Rows from block 2 of the text decoder of a small image captioner, named by matrix and row number. Rows with one number belong to one neuron. Each number is 500 + 25 x the weight over its row's rms, rounded and kept within 0 to 999. All counts start at 0. Numbers have three digits each.
After each neuron's rows are labels from the 100 texts, of 14976, where the neuron reaches its highest value: "fires on" is the input token at the peak. Only what is clearly more common there than usual is listed. The data: made-up ball-and-stick molecule models. In brackets: how many of the 100, against the usual share in percent.
# fc1: MLP up (decoder.blocks.2.mlp.fc1.weight, 1024x256), inputs 128-255
# fc2: MLP down (decoder.blocks.2.mlp.fc2.weight, 256x1024, transposed), outputs 128-255

fc1.435:508477545519511453515514495481563502503523467492470541455503514474506489500515476544463497529489488517490510557461509483490527542480511497498529490502542497534525494478541520477494506494512498509493471536463521502483506490493505503456501515494485500491491514499497446498495523555525526499503521534451502482462445495492494493521513526531528524496465435501533459467493482523509440528521
fc2.435:466553522522519531525457481558486506536496513474492466525487490544467492495505495539557497459505482531488510466529495503495470476498504476508502508495487518499512498467491503508511510514481501517484515452488454510510505489522512445474478495463516470506501447541491538490474459463505490512468499494546495517499559476521505501468495495498481502492520587469451517513504510498466487507457
fires on: "b" (100 vs 3.6)

fc1.265:561459492513495533519517485469465495493547450477482527494500475524502481506507499483507505496548506486456517494506500487455457483470518487492511483508532491491516518489504499510524548508477442512486480517531514477459526498481464544517538540514511486487472546441509485546505516503522516494521513491501458487510519474506512537524524489480522498485498529539521490513495460492472539510469
fc2.265:431541502491474518485511487532531501557469558480502480539474478469490509503451533493518493484506497516481505495513502500536520518496509523474518543514475501482487504494512495516490478456492472462520513497503502547544513551488548472508454519489493525507499507575508508496528515489512512461474508510544518516502489487500504485491454518469464487491466450516424488485508517496541486506550
fires on: "l" (100 vs 10.2)

fc1.753:517483499545487512503502497500512482522523501481466515500498562458453509534542524480512450447493492506516550469504473501489516496501507536461491502463567464519496489515510513540526493478488446503519493496482496469490504479460531544449517483497521515502505516489493507525513513482509533493573493514535500452490507482512544541478535500523506472491543498552487500485504485517484429501498
fc2.753:510501518496499494480538493489505533461462513523488484496511457616541495503500481492482536513533491553495476465542512521519511493456502508509502533482460514519498551539495496481436504473458483476516509492512506532551495485530492466494466483515489489494511488538506499501517475487503557530454518511558498522462482486501504445488450476485483504487525428492506503559514522496550487482473
fires on: "a" (95 vs 6.1)

fc1.377:496524500465492479501487491478494507505529506450463481536526505526491512496483514416500524496519502512486455489478518470503499526520519467493491522528512498480479536477517469518520523465489508502487508520490500487508440423531525477486479521530476477499526446529530515485499508518540501510503517491504488527534471542467514496470499480525496516456514488498482532525502488436552493503466
fc2.377:485510491536519483492542470493496516483459469538492496466500527486476494514504423494537453499532505516487507542485506509500521504523500530448505504493571474499496478533477514490470408498502485537510501512523501503515471497498464525516528534521505533506493500450493500473469472536529509510482514484484505476529528502514506457522507503483537500573523465493527440488488477491434505528500
fires on: "m" (87 vs 0.5); "d" (13 vs 3.1)

fc1.417:478483506564494472498532539476489439496501498508486547491533498512523483484467521532533511480486545517499498487501483562523480512512510496518498510465519500542573511475468476479477486497503469498507511524486514461454496520506503473513513499507546488508492501499540503504425525511488455514506496502483490534480496496507485487460531495512539491471492485523498537505536573475460478510476
fc2.417:502480497461510504513500448474482511497492484544512477480493513488504513499514513504480512474509517491510495521508513501464458473493496520470521501499558497504505481547543508517446498526522523501510498475514513518518499497519491488505465530489484524511511520484504488560470438466507514545449487502510492476495525506510499524479436498523509490484522545489513493501507497505512505513535
fires on: "a" (100 vs 6.1)

fc1.289:543510534501529512456477485515491495524527493557536513519496511440519489476500500459450443455498531527534501459487503500475511486506493518468474536509523505512508535469526494501512477498535479519513498488524497546488539479516541519512485502449539475486499510522483539532491475479477501524467490558524501494470472468496504473490496490509501466564541520504509525506465454505488493472494
fc2.289:485451468498497501472526483513503497482464518465506507469538474551508521500508544470539538552458483536515458543500514492517524516504501487504500445492496502504499492554483514471472547489485411492480515539502507494476528536482526503508501484544511539490515540474511462473479560512518525517537504522478498464500510527498509513550513492447469509486462482521478481468503532481490508521480
fires on: "g" (67 vs 3.1); "c" (33 vs 1.5)

fc1.366:550480508482473489501475500513471450519511520543487499501512505502495446505491497442490477505544519520503486529458486497544479453519477494512502539462518470486499462514489495490498480440482483525456470468515525497482515487491501516453517480544508505503509511506507491483536503496523528546480487506485503540507508527513539483487478521544465495494498475487487531506486506538471560521471
fc2.366:568484469492488520493496475491499507575442518509524497476490473553509496499490476454503480518495489486513514549521495505501510483502496547477494533493541482493502526491483493527501492459492487472502515490499548514522499511504470491487483501481499545507509505541504487477498538526503484509525500500455504498515454517503500498457477495515532509517496445520569542452503517508447516487498
fires on: "m" (100 vs 0.5)

fc1.136:513456514502504485494506483443493526526577468488480475508481469491521498508526506506475450490472509495510521519494454484490523487524471515496520510484528518471450512494485520515487489493458486496480514451489494444519510460504542491475503492483487502515508493490507471529501496448484484540531483496566513501518501482513468505473451469516534462531501517449521525512517487526469492501494
fc2.136:486496463488538524479502494539525490527424501555506507511538549512490495519497488513499529535497482522504484471510502521496489478465498483507505509508508488491479521532506485507479518512540526522482498534494537528456514499493518484489509507533514520491526464493506547504494508518476533465483502498425491525484473532497521467511501508494460517487485449478450450499503493486489515489512
fires on: "g" (100 vs 3.1)

fc1.254:498503488511462509503512472515451475476549496484499512481479485525489558516480489523480442505501478519514456457541491538507474518512470500523505510534466507503464493489497533434506515498488476460467502490532480483481520487517502520497495418526522480542513490473512527478515469511524496504480540522512540521492518500465467534520507481473492521419507516488526538501537512477503525485561
fc2.254:471470454493526466487533465446471508492504524521487538515528525488532508495507522488521529494476505441500490462473508498511483457502501517465481526493521501480462514444594498489526453495479514501506493483499468482473509492478462503494515504496545459489514526478510477471484515523480504534492480498502505477499466492488493497489535482517505503512545498494494492485496502509459470504473
fires on: "g" (100 vs 3.1)

fc1.262:515486492539494501540515487513536474517541476529542467467462502483555495518451473494496452522503506496475487488543475473478534483462502505472540498546526476526497492517482498457484548491484495506495506480516517475482466492538533497489510509453505496504498490453526501466515521544458505461462496532485536504475518497496513539505541557512545485524535479554473477527513517519503484499468
fc2.262:525492507508486497543476502460503494500505530491492519508528502529496503505487488482514545477502492498512480532456499504503511475502497471492475524508503526503504506455514488520463472502493527546496502527486456533538498503495502479483551500536509559491516479531498468541513450494479487532520516494495490452510484502482506459505465504480475492466485542490547549395508518510487460491518
fires on: "," (100 vs 5.2)

fc1.383:532520510501528515475483490449513516506538519471517508525491504506523553517474484529439458522497499512500516477537501490495519512512511466481466533475563505483463527462474516479509456482509500522514483439527498498466524486475511536502497514488490498459522489495503477558506517464467514485509512536476525453525556484466509482529499498453532455484524561490513521531533470520467504475500
fc2.383:485477494489500505502537540514510510500441466500463489496501469483471496511493520505538547479492499525502492517468492504510512471497507560522490484476480511492514477544517519510480548527488457474490503589510500512505529565495553462512487488562495517516514497493494522466498528517484572492499508528478495505496475525508511525429520510511479495514494450490458470472492515499496508505468
fires on: "," (100 vs 5.2)

fc1.424:541544412492533500538512548485503493530519491510495442529504474537514523511491511501518513494539531507480533485497509469506506501497492531483543502485571498478509516509467491531508485496454454484475514475509464513511490479465492517475516472511560494490474496460494493546504506456493469500515491479520492540515526485504490496472496495462480486460496500481518516506488502478490527506536
fc2.424:493459527504490479494473477511504488455478491512513544498518519471474499515483492516456487511523485507493459488469512503520500534478486456508489474490463500499505454487550493474453511507553500510495485500503539466444524525492522478500511471530439496484515499547480489486462481524450561475500503503505498485496492544503496508522457517538523532530462508488464504504503484489523523508500
fires on: "g" (95 vs 3.1)

fc1.565:507522465488475473503497481490533494481466534505493473515444461457477496433490502489529528484467456498489482502473472505516468475486470504488497487502527445525509530490453514532495467511509530479535463476530514518507518510465517493522517514498512500483486532463502526480525514520503464511520507562520478511481506513483520502500471498496496550546508490505475502469461544523484504569509
fc2.565:458445528475506482499491519437496517549515497468505486488496524560545492493496475539486523513500506504519494454487494497510468474477505514476502518504486481507510512541505503475533496515534483518504507484498520492426499498500481497527531483478452501527488454479491470478507449484486511498502492489538497489494529498498501457477486482494498503520501532513559507461512457497492497502473
fires on: "a" (100 vs 6.1)

fc1.77:538492485520479502485505526564472466525496450478523593469508500514511472534504492510501482528506498510499504484488469525502496483490491501537498496492454489516525450529496453485523477499453503536498523503532473470517498521510479555456485459504495501497491479493514527466476559470499490474469498487488498482504488525496517497503521535526445530503527486532480530486465502499510509514511
fc2.77:487511517446520494493519510441494505448513555470496478494497484469529494498498560472508513503465490491496518563471521501520478485522498507474477501485506498514498492429521501499489538488524527503504498485511510470540496467501514446490552459489509526478503523553502486535481428501493495495570493505496524479494524479479514545523507489478518510484449487505522496497496486478505468498521
fires on: "e" (100 vs 9.9)

fc1.465:517544501509478540482461498517478492473487512508501497511525557516497482510482515482505497513471498522486510466530472517507494487489552457525490457516488493512494500513531516497488497496501543490512459511515477485453498506455539468503488495496498543484466487492483487517494516551488521528499539500495477515487516455538491498477501489521474487478474480523550534464536469486471493464487
fc2.465:501576505496491498489519486518503494516542489500490515530469524520529505497517531518504572484517508476493513487514493506480495466515498480493497519490504506506513473541493511500508533443533455483521500511517446534592496490495530503492481507459512527511518516531509546487550508467501513535479501504515496458491481526486497577512479495515566495523574530476480541496504482508525510520540
fires on: "t" (100 vs 2.9)

fc1.225:509438506519564502443500439530505522452527543483502492475469472498533503490503513504497454514535503486498473535495473497481516528478529533473521474500531494499528512496488510484517489504518497546502509456529528474505527493507503485512481494492477504537486497523494457517504448488470542492496504527506516496525494527495536515457552485485503506528494517477461519505530504531505501481492
fc2.225:498529556474476506489481515522512482594486540538492483484492508503479516505501472512470500476515503541496473443474497489511540445532502512485495499509473506490500516552531508521499526498474466520550498500510550499520503506508470528477540473481543488488519477499494436530483556499503467466541491506478491494509491495505501543503493511510538482472519449505487505512494534494473518495478
fires on: "," (100 vs 5.2)

fc1.571:503474514479499508527506496491451507507488465487434485482488516524475487461493507491482476517501487516480520497504495491483501517506539484497511468530545485507501519502501496502497514492469480499466564492485495487490530486466492501630511527493508499508510508487547484499503516497530511517510521489501516495543483493528510495508502514514503536490531490507521467487493499503506492490468
fc2.571:480515468497483513501524490533498474510492514538486453478476470465520501509496485529467524478470502545503517452511499511480525545479499505474506511507496496496494557513472500470519455490496468517526501490494444512453497502516519490504522510546476550502500530534492543503522515466493482500508496503479510503484481502501498512497480503523503500537480482490453514503500533500504493493492
fires on: "e" (100 vs 9.9)

fc1.459:405489500505480480527509512507551499479501486488446482483487504428531501502454523532471520499518495469522454503457496492502492483458514509513503480498533505541492517480479470496533535489493485515487490482536483527529492508512501476527499495511503535492502499494483514540508499494546513484524529497516496435466489524515522562508475503506514582521510498509529457504497489443480481468499
fc2.459:534506450522519505517508500520491491517507514541509501504505476581473473505507475514510484498521523499505461511543494490466509485510498492507500519471483518486497511524537504503487535522480481511506488465488518513456506506508537505491556512445497503503505481475494507456507445547507478440487511506497503559484496512495493404466483488497481500477471495510461496529507509490473489501530
fires on: "d" (92 vs 3.1)

fc1.542:510546515520557511481508479505497462509474506485533470470470519482522532445501555503524503473496532485499554436492491512501455485533481457476476469525496465548502512510536485482517515489490471496494470455515544522478506500502470501552516515481531470469481484439560488545520487522498483500515503485482507522465529511481511471461478506515487557478533502495522500497495523503463483548481
fc2.542:498496479535483472465524508428504479458512550530487533493472484565501474505504508431502493498463500486500493519492501507546489521516494557516505495531502514489501504458483484507514500556513529531420497531499478482490501494477500472500528483490477528473500488468495550495515518466441498481433496505518509484503494475497501530528499502518572492498475513516500518530492504469491499488520
fires on: "g" (100 vs 3.1)

fc1.585:496503485503531471533492476517499504511446499552515529516467498514501540519518495485499510543551510532454504527451511471464475491515503505504509470486542502480557512503529522522478473510489480531491473560489500514508500455524468517477488490494506522516494498506458519502537504492492524497530554495471511532502529495503518477499499533481486489500471493493507444519502507537487472487521
fc2.585:579526468519530511484507480502503487502494513448482507468516454546556501508506525457500473534502480491508530475507503509493536532490501519531516493488546487515499470529511493482434480463499532511556502485509535502472519494503484481516470506478566484496509461507485503485497459479496506496497496495554495542490531493506492473498446484534547505524484481489447481544502485498499524528474
fires on: "b" (100 vs 3.6)

fc1.623:486467511484523508526529527527537501474561486499539522462511504487521455522495483478480518535509468549489481512458508488479515518478474513572516476478495497527486462473494471505494523457466485521515510490469502542488526480482521525481458510468465493477498496505523508520477502516478537515469527504470535471519470533482491525529488525519509498512517465532466515475447459474532493510529
fc2.623:515548496524477486538495469488455495523458496502490466513506515498463488496476548410509506453479483479494523527514513492500522459518510498465494526466509503501499531477486487484497487522520566482493526488516490471495508507491498431499572505538520528513485483504511495490505489478535464445515485481515489502519512500513498478502527527480487492490542543514495533505499535517504511500428
fires on: "b" (74 vs 3.6); "w" (26 vs 2)

fc1.287:438497461513508486499504496495495492502458504524529490511471484491514500499502520486499501488516528508494439522437506547520468492509484498480493514470543501446528484519516484480503481518520515496496502480487511482511492528472480502503512477516484467475493509475444530506479506474503511524527520510499477463513488458504511508519523501516459498532527472524520553486489487513521507540502
fc2.287:545450589520506506507497523484515511498550493522500520473478486519461494505509514470525471519519471494510488500489479493516526504472509506517517503475476513514481554496497500501449509471504456503529508502501553554513495502500528498502504492464549545519506487522499534511459517525514493564488491503505494519524518484481486403509473508534551496475493497496455497501511460502467480511521
fires on: "g" (97 vs 3.1)

fc1.303:511476512502493486480491525524511532507528504489512483523482509481549484553481501439446457464481531489467511521520510493454528484514533535475529482535519571511499493512499494521525490491484469508523529475537485480489515485514519535442474488502494487498544490473486509500508509498481514507498463483511520509504503524494531508511452543500481465493509482487511529528491472533485490478476
fc2.303:504504537528506523502474494515486508514506534541495527547509491481480505494479542459506530564473479520505518459498481488507503488495500453512499528493433498505516500470493499497496503532526475512498526531493484467531491514489489504513532492543464497486509516492504450504479495515494518499522508516461485440493534496504496505445489502489500505498544542492495521463497472495547483451527
fires on: "e" (99 vs 9.9)

fc1.722:529463493502493467513464526511473483510468527505451490487494484464493475492501534496510497542480543509513501469521499547556478508486449482482486490504503504506539477520513510519479518500503523468510501499473531512487491500503509556501499554493545527504540528491512529500454499507499509509536500499455518563496471512496476474504475530498453479469480505437537503454491464511491547516481
fc2.722:465440457502495506514507528494504495479461554530499503489478504444571491506496483501494520507519497483514483484478498500467507487472500494477528481506503489502492466506514509525482506496497488528500514481507540515538499490488467543514489499547487491500507484536521438442487507483496469518461504510531503522518549517507495462498510515487419487528537509491534496525515529491481511498501
fires on: "a" (100 vs 6.1)

fc1.348:517518526498482513500509498492489488498474517549509477501482496513518505518492505498509487512506523524509471500495479529460514497514543525462534482548543528555511501541503517555497497489468512493456499470479519475524530465517480509457489478526496480470510482509479493430495499519506560524477514550501481491509507441437479538508486521513509526452520493517482506493501498513480503491491
fc2.348:540463541504520497522475521491517491464503513462495470501496521504415515506503531520497501488496489502496517501512493492510497524480500479490500493511545485494486518496506521486485435463509472477540501534492511495521506512495508509500523478519455497495494518538506556464491537554512473508560501506518500504494494506509507509486516535507464504554507580480481539542487515507485511518467
fires on: "t" (100 vs 2.9)

fc1.744:525495479500514500488517473526536485517502478482516485457523543486500503518468539443456518466473565511491484492508473466499483493460512450530549492503500546512532544505531487472497525501504510526529440525493532457474502526523490492468490497487526537507488523522525479536492532526514516470504497506492490458481514491477516461514497463531501477472492493514500497535542478519501491499506
fc2.744:472527554512492521498466503490497492484514482490499542533506432515512502498489484491534467502500486488483525431502507501498528486546503531469504477506561498505522515492474494493508471477461465423480493529490488510522531466487521519503475481523510501516496463459498547476509439481544495507548504524500501514514502493508496552513492504562484497566572492512497518484499546502482513505470
fires on: "d" (100 vs 3.1)

fc1.339:516484503458501511476516523510528507499480385471502512463507528510492455518526534491495495539494508516500490499478503506536468466519473494438503478484530485492544423494481481459495485543478503509506529505498494486477532470523474496520487477489425564513513480502477437496522508486545519513476542493505493540511516509494503504505514508534506483505502455508487479493507508489464500492502
fc2.339:480515498532488484486465440512520488496530599554535481508497489524508509514511468446521481469500478478488508505505483496513510505447501520541525518481485504502479579528551494519548519471482484491500477444511510507550502501502505470499483503518540456510501504535511558500474520499523469483521473493526503464495483488507498477496467485449493504481495473530531500513486464520509502523541
fires on: "b" (100 vs 3.6)

fc1.283:539513499549494496518499494508479486534516525493496526524506482489500491516478491510486503483528498517525501490473474499535492462508458534514507490472518504493502512508482511517488469521503501499523510472514481529516503464496527534471495432508443490443502483487477494492486580458531499505433509534481496512526474500492516465496482505575498492567501480515504559468471517499552523489517
fc2.283:483454516469506502499496521520505504462486497504503495478496550531494497489500530514508523517484488525495506523505521501452498544466499465482483492469507490505502486491512515488521563476496465544475509517501532453486501487494507455507535471529519514491513494538499495496471459516483544486572492508489505435488524475494506519450521495409477510464442507473496441541500491506462520482472
fires on: "c" (100 vs 1.5)

fc1.434:539491471495490507517502515519458534543465533554514518522501510520484449515478488482478511506487478497494495498495478504527509427539469506524498520486516493459517553540517522503494475498480493473500496518522551471499488509453513492508544502495482520546519522517492521477493491524500486539486492514469511530511477497483499495492507494480484524448475511518454485506497521491514509517481
fc2.434:525500450487498516504501483493487511529455537492510501463479503469489496504523462464492449522510494524505519413479496499541533554542497504488523526497571489497479495516496503499469514463484478486493520530494518508476482518485490493517476504502499558501492508478479508448538469513505481502556486501482493469486474520500499551437509514478531505462517468516520514445510522502451492478484
fires on: "m" (60 vs 0.5); "-" (40 vs 0.5)

fc1.336:528510528503459505510493498518488487503486548517514468499508470517486490495477480484509491523529503550492499482522483527539502458485457488473495510496565455498491525497478485515485503457477515479506535479544545501495514522493491540455548505508463523526525532502505493516555539505519489494497518510498479494436501513549489470498434510481496458493496492489500539514481522508486529528473
fc2.336:549451482479496513519482493542524535563445521479524498514516467518518483498521493465507486507522530479503497543466505500520504529490495526459503514486523468509512488472548491548481496464502496468538509449489469518512506479495500505481487500496498502520515498530498535479491481526507513480526520507458494460504451495492497508498491468523533476513557486497510519496484485500446481500531
fires on: "m" (100 vs 0.5)

fc1.194:443501499497462488499499493528525484472545500474492556458521507487530528505484493490495503533496505462465533474462510513481496521497514440503471512495521495488493474519482499506502480505518501515514485496479506433479504532490530526474499516500578536504495478494522522501489503534484520482431516504457500466498485480478514500528561519460527511474484537500519469507527506468529496483545
fc2.194:531510516507532496532527538433470492516465479510493463510459489521502494475473541466491489475494477490501534518552479487544526501504490559493484520495480504502488508440520514498492483508482505464506514527514432589507478515495481488494510493510440469494483508489518449503551502475520484497538500511530493529513507516499491549445440526524482477527532472532466522501497520539485505499445
fires on: "b" (100 vs 3.6)

fc1.530:504496497475458488470494472512500472512465524522501482510517502493505439501455498461480498503534521490517503517460484499564529453511462497488513535507515489475523503536512489484487484479478480517444486475509490466452527484487501501490519471526502512517527506505494485458499501501514505550475484514493513535474503503505535526475496514544456542511514489478480504525486516499505520528486
fc2.530:567472467510467527483519478510501507573444528522517513496480486527469495502496501446533451503500480492512495512515488494514530495518496543520499546502561477476495476502502507517489511455470478452523519485496554510543491529505465511489459507502518568506504485541501514466498520530510483499512506507468497475509475507518506513492480490493520499491510467512548523460495486495463496496501
fires on: "m" (100 vs 0.5)

fc1.340:539535519478474504506495499480461495511528478518442520480511548495492514522437474567517505501525488484458529470487462525452507494472511481490512493520550500501509497532519506519513496527504485491460506481541466482511469495499507459498507496495515486509501481500492488500492500518515499497490462525512523522551465467494514485509541515458520498539483538493539517478474477469505531525542
fc2.340:457448483510524489515479512512531493522505516425510498510497433476506507504486544561445494555513491571495487532497498503561473527481496462518479491535519500491474475461488516485505524511471474519533501517489499505533504511501502518503531452489488529474507486544494508503471481494475512483531511506500497511520530515491512560435515522509471519451453464487457479514518531471448516492472
fires on: "t" (99 vs 2.9)

fc1.614:530473539512516486492529480507536556513484482476499497498484490481510501473507453471512456516508498471474522501493503535486485527521520517490519506517508504496507521447522497513534496500494461500508501485497492476487490475481557473468457480487484499532539495497502475497490478491472548473522492502495520501527443494485536516460473487489517517506561533497480533489478477523505507511529
fc2.614:511508438497519510529497563489481506501506515531493533502508544482495497499492500531436513459508477549496480474505505512500495470490501475515526502504548525485491531511405508520460462514500479525509490552473532532509511534478489504490460536510480500489496497529493494527504460518464474544491502508514493485501597528501501482458487479484496489506516485506509502539499479495471492487508
fires on: "," (100 vs 5.2)

fc1.357:498568470479507477514542501506500471481539478530509492499511512479521512466530518467519513497546517541499552442467494482500480492524536523480490492482516528502480520523522495487506493486480506502472541523522541450509488524498513492451502476505529522490513479531479450441488500478524501451518504490491480521475538495478479476493495507491533529511522515478514540469467504506487502511502
fc2.357:529469507477492497529471504484501498501454495436507527466491471548461492492504502493458506494511473470510521568489504515435490533496499521500498485493515496500475488540462484506503527496496464515519488547517531500540506478518482531492447501466448487512511531525503532569475504493508494560509502490540496570499484512494507550536503501461523478505513508505493489545492481499541480509528
fires on: "f" (100 vs 0.8)

fc1.26:466506547485495471508521516483572516521483557514516481471492505512568487487503493542488485525529492506450512489513509489512544508480523505481491492490519482487458486504497500466496554474499486483482493516503508490481542491478535470500549498468528542521502470501468432479498539510464528495468521510500488484526484494493504474495504550520538480535508492481484484489534479506507528520455
fc2.26:511518537523486495531468535486496522506509486458518482527494518525483511487482455549510477503469505501501509478479514492475487476532497494522498525488511495498484542478474490495475493475492533554534496493519457517533498486503517536476455478523452467508525516518493531540499434480486490466515515499501509451499538498498489492511507490510507473405501549493501535476497543509496494485531
fires on: "," (100 vs 5.2)

fc1.636:544581507467497515514510539551469490491464467500502534479514506512488498520453508465555492503537511522515502458517505498489520520478535498508515513482498497521523563515499500529535513506452478476461510523570501517525482480466498476493496471547517530493493500504514517489488544498543507495479491480490476526460483512480495488470502502494485516505498511534514536506462502464499509526495
fc2.636:483477513536496486478476470460529482468541533471533497493485473454503495507510492482446509501496494476487491541486519506525506462543500454471518447510536493492477464469486487517482535499531490486537502474499511486536515496498472498509492483467483522483496491539507466527486440489493470517524463505477513458508524477492518526553516476537514497471481501501515467510510474502495468491521
fires on: "f" (100 vs 0.8)

fc1.652:501477509479513533480524516487507506496516488480501504483481530488502510545478515471509504519483502487489503501489508475501506489479485490501513510466545531501481489525497501506498522509503482558473481532490482442531530535520460502454527487466508483488504432498424496487512487512472532482528533480502472491536510487605488499509493489509502503499518505504514463517476499533486517500523
fc2.652:496572462478525481513503512525497494437486491526504546505514462534541491506496481542540512439491491528499496477488503502505489501510494496492484496490464500506505531544532504522493461498453494471540477514502536499513507496503508561500458501492487591493506463488499553558533505472534493510505491490507494518495480491487505457497484476489501494512446453497485530549500492487511502530480
fires on: "e" (100 vs 9.9)

fc1.245:520554506497499524483522477556484532482480522565505554482529506506480515477483499489512477491525524496489481501495518495530488460506514509545480525451562502483488556475534483482498488524520493507466510507540528518537513522473493557497482516536501466466492523544491467510526487489539522511425487504509465493467511541502496480451508493506471520502509522538478472518497492490474551495469
fc2.245:496450513526471483477475524476532517520510489442486477510536436448509511498531454487484516513554489534497503535522518495458539558525506511495525493462477502497500471475435491495500520453487463481507517523499494513453528506480486459512531490488496536507506486460504503493527496518532470488562493519475525494484490502500506542539531485466498502514471450497524515493492477496522541514512
fires on: "m" (100 vs 0.5)

fc1.224:554504461503497488465537538470515489490487448489517515466459505529543516488521472506433457490517508493509511524474480494508532516485487512523499440507528526503507431527554481489517501502443481531518482488503522498482538500479500526514535508494491449474525506456481445481501470500504495502481522524515512478534489506493504531468494513488527533533539502476501482506484455532488507461513
fc2.224:460468532487529475498484487548484517505495542476491520523509448513487495522508517530543508512516514548493475522497506492487475503495503486529491550530516515491525578472408511472451488448516479465488480511492481506496494478496522456519518495558513583512513486548504532510515496490485553482497499508526514524495526496513505442525496513503446486466471483491473494457498519479527479469466
fires on: "," (100 vs 5.2)

fc1.407:506555482485490473508513492490484471538522479445486537495517478453489478457514498484457478507542411509504513487522488491513496495479505531502492527490499488533501508513509505506494534491483510481531499493484513507490480490460488517489533455505507505506506497529490546449512459492508520521491501536521494528463518491493475554504494525549470487452490517486509517483499459522477509509486
fc2.407:486486463519485508478518494466508502559466543502525482503492506485466503494521467560448523494497510470498480511445507494509464456456490517548502488492464497491493512468445511527479468489441476504520477535505527496529482488489470562508492486515474472503485483477491455443463488517518519518466495486553482515510489544499496495524503517534459486479498519506530475521506482508498504512500
fires on: "a" (60 vs 6.1); "u" (40 vs 1.6)

fc1.639:550471522506491477505514541573548461532473544466534498476513513505525463471490490465494532528523502475526506488491514495496538506464497552496475471497512504526517474536481470478516508507541474468512508461508506472514527456510470512496542502489496495497478480523465506481490530492537502493469474538475445489467500515447525531541506508545478455489520502486507548496521509487505501484495
fc2.639:502456538528511523495517529500487497533520559460503532489499477490521491502496518503522555498493522464485492527522496491463536459486500528494461530483480512503496480477505514506485546504494476449514526544512455472520513477508514527507506505532461517490522533497503471528509495483485518453430506521474499523500471521496503491502434473470510497502534496494556512488504498493496481482500
fires on: "c" (100 vs 1.5)

fc1.270:520450496460499440492457526502485507521473526466500469489498516441475497481492513485482514520461518494513484463490496566486513489453464509478487464495479532540516471510497535549505483477466549476523503513500498526500477482493512544497448524497522516515487537551521519470496472511506537517504517529503492515472526489536448498508478513495490502459482517450490511505479464483497498533470
fc2.270:470442476531494498507519522512478492491479560517489489516489498482527500493504470540541505522517480462483504508480499491462485509462493522515521471481475500517482481494537517510505472429493509525528524501508570479538503470511490516499509483523488508523486476492491448458490532459459484562495509517565501516507530482510499489489542513520434486507518476493503474459495517518452478493506
fires on: "a" (100 vs 6.1)

fc1.368:454469486509529466494505546524559529450499475504510514468464496502551471534475478539470459516539497519489506525536481501498525533491537479513529475479464486488494499464499505450515466453545491511481502499524484499498495483515522517481495480493507525499520496520502554488504524505469514442492516518496493455477528495479479482524525503493546514503497476534491498509536503516517495471451
fc2.368:540554525509501530516530520465483505529550517470500516495470536532476506499477546510519566473522503449512511493446492495520470471509501500479515469478511507501516524504494521509495532532452545530506495485523471496487491490511482443486455500514476478503490541484487420526469476498519501514508505501495503527486461489505503533510487513504460497515526509500541507479486532501514527494525
fires on: "," (100 vs 5.2)

fc1.164:510534478515482509476516477513548472492549473503480472452540537519491449510511534473470503511502527494459523462490498526503493501463512496488512481479509527516464455509509462498490572485459498521512482528469519447488524491534458509507499540467520524491483528475464459479534472494514507504552475513496479489494489475437519518509550496480447512514509479529495472482488490484494474551489
fc2.164:511504562487490502510495535456464502489447527522500540562508470502500500495491503451557491500515495535497493478516484491539478457520499533495501517488525489492518519483492484496486483490476521488520499464498469527542518486489515510473474519532478485528487479525497574500498488455509506509480496487549492521514512527501498472507451529528554491488505490511484490550512535523534504500519
fires on: "f" (100 vs 0.8)

fc1.669:474526505477521455515483523536512500489486495461500507523499547483517503482498490514489545496541527518490479491506491477484517517466539508523514524484540520490534510507543535536469550494506501489503517520488523476494494491471539485454548525496472501498493467484492530490534496516496529520496494535519500460508510486509490466516498482474476494434485490526540524480490472513486494447464
fc2.669:490517524489507498497527536467494484529492433503483506538498521538475493494492450552499494497491499525505533540491493508501550489519506478465497509501497496501531471472497508480469495486507470519449486496495450488554498512509507544525491502488552479517491489567495453470475493465582517462490495509487492545499456515512500513498461459479519509496522555492444499519489495509522498498443
fires on: "t" (100 vs 2.9)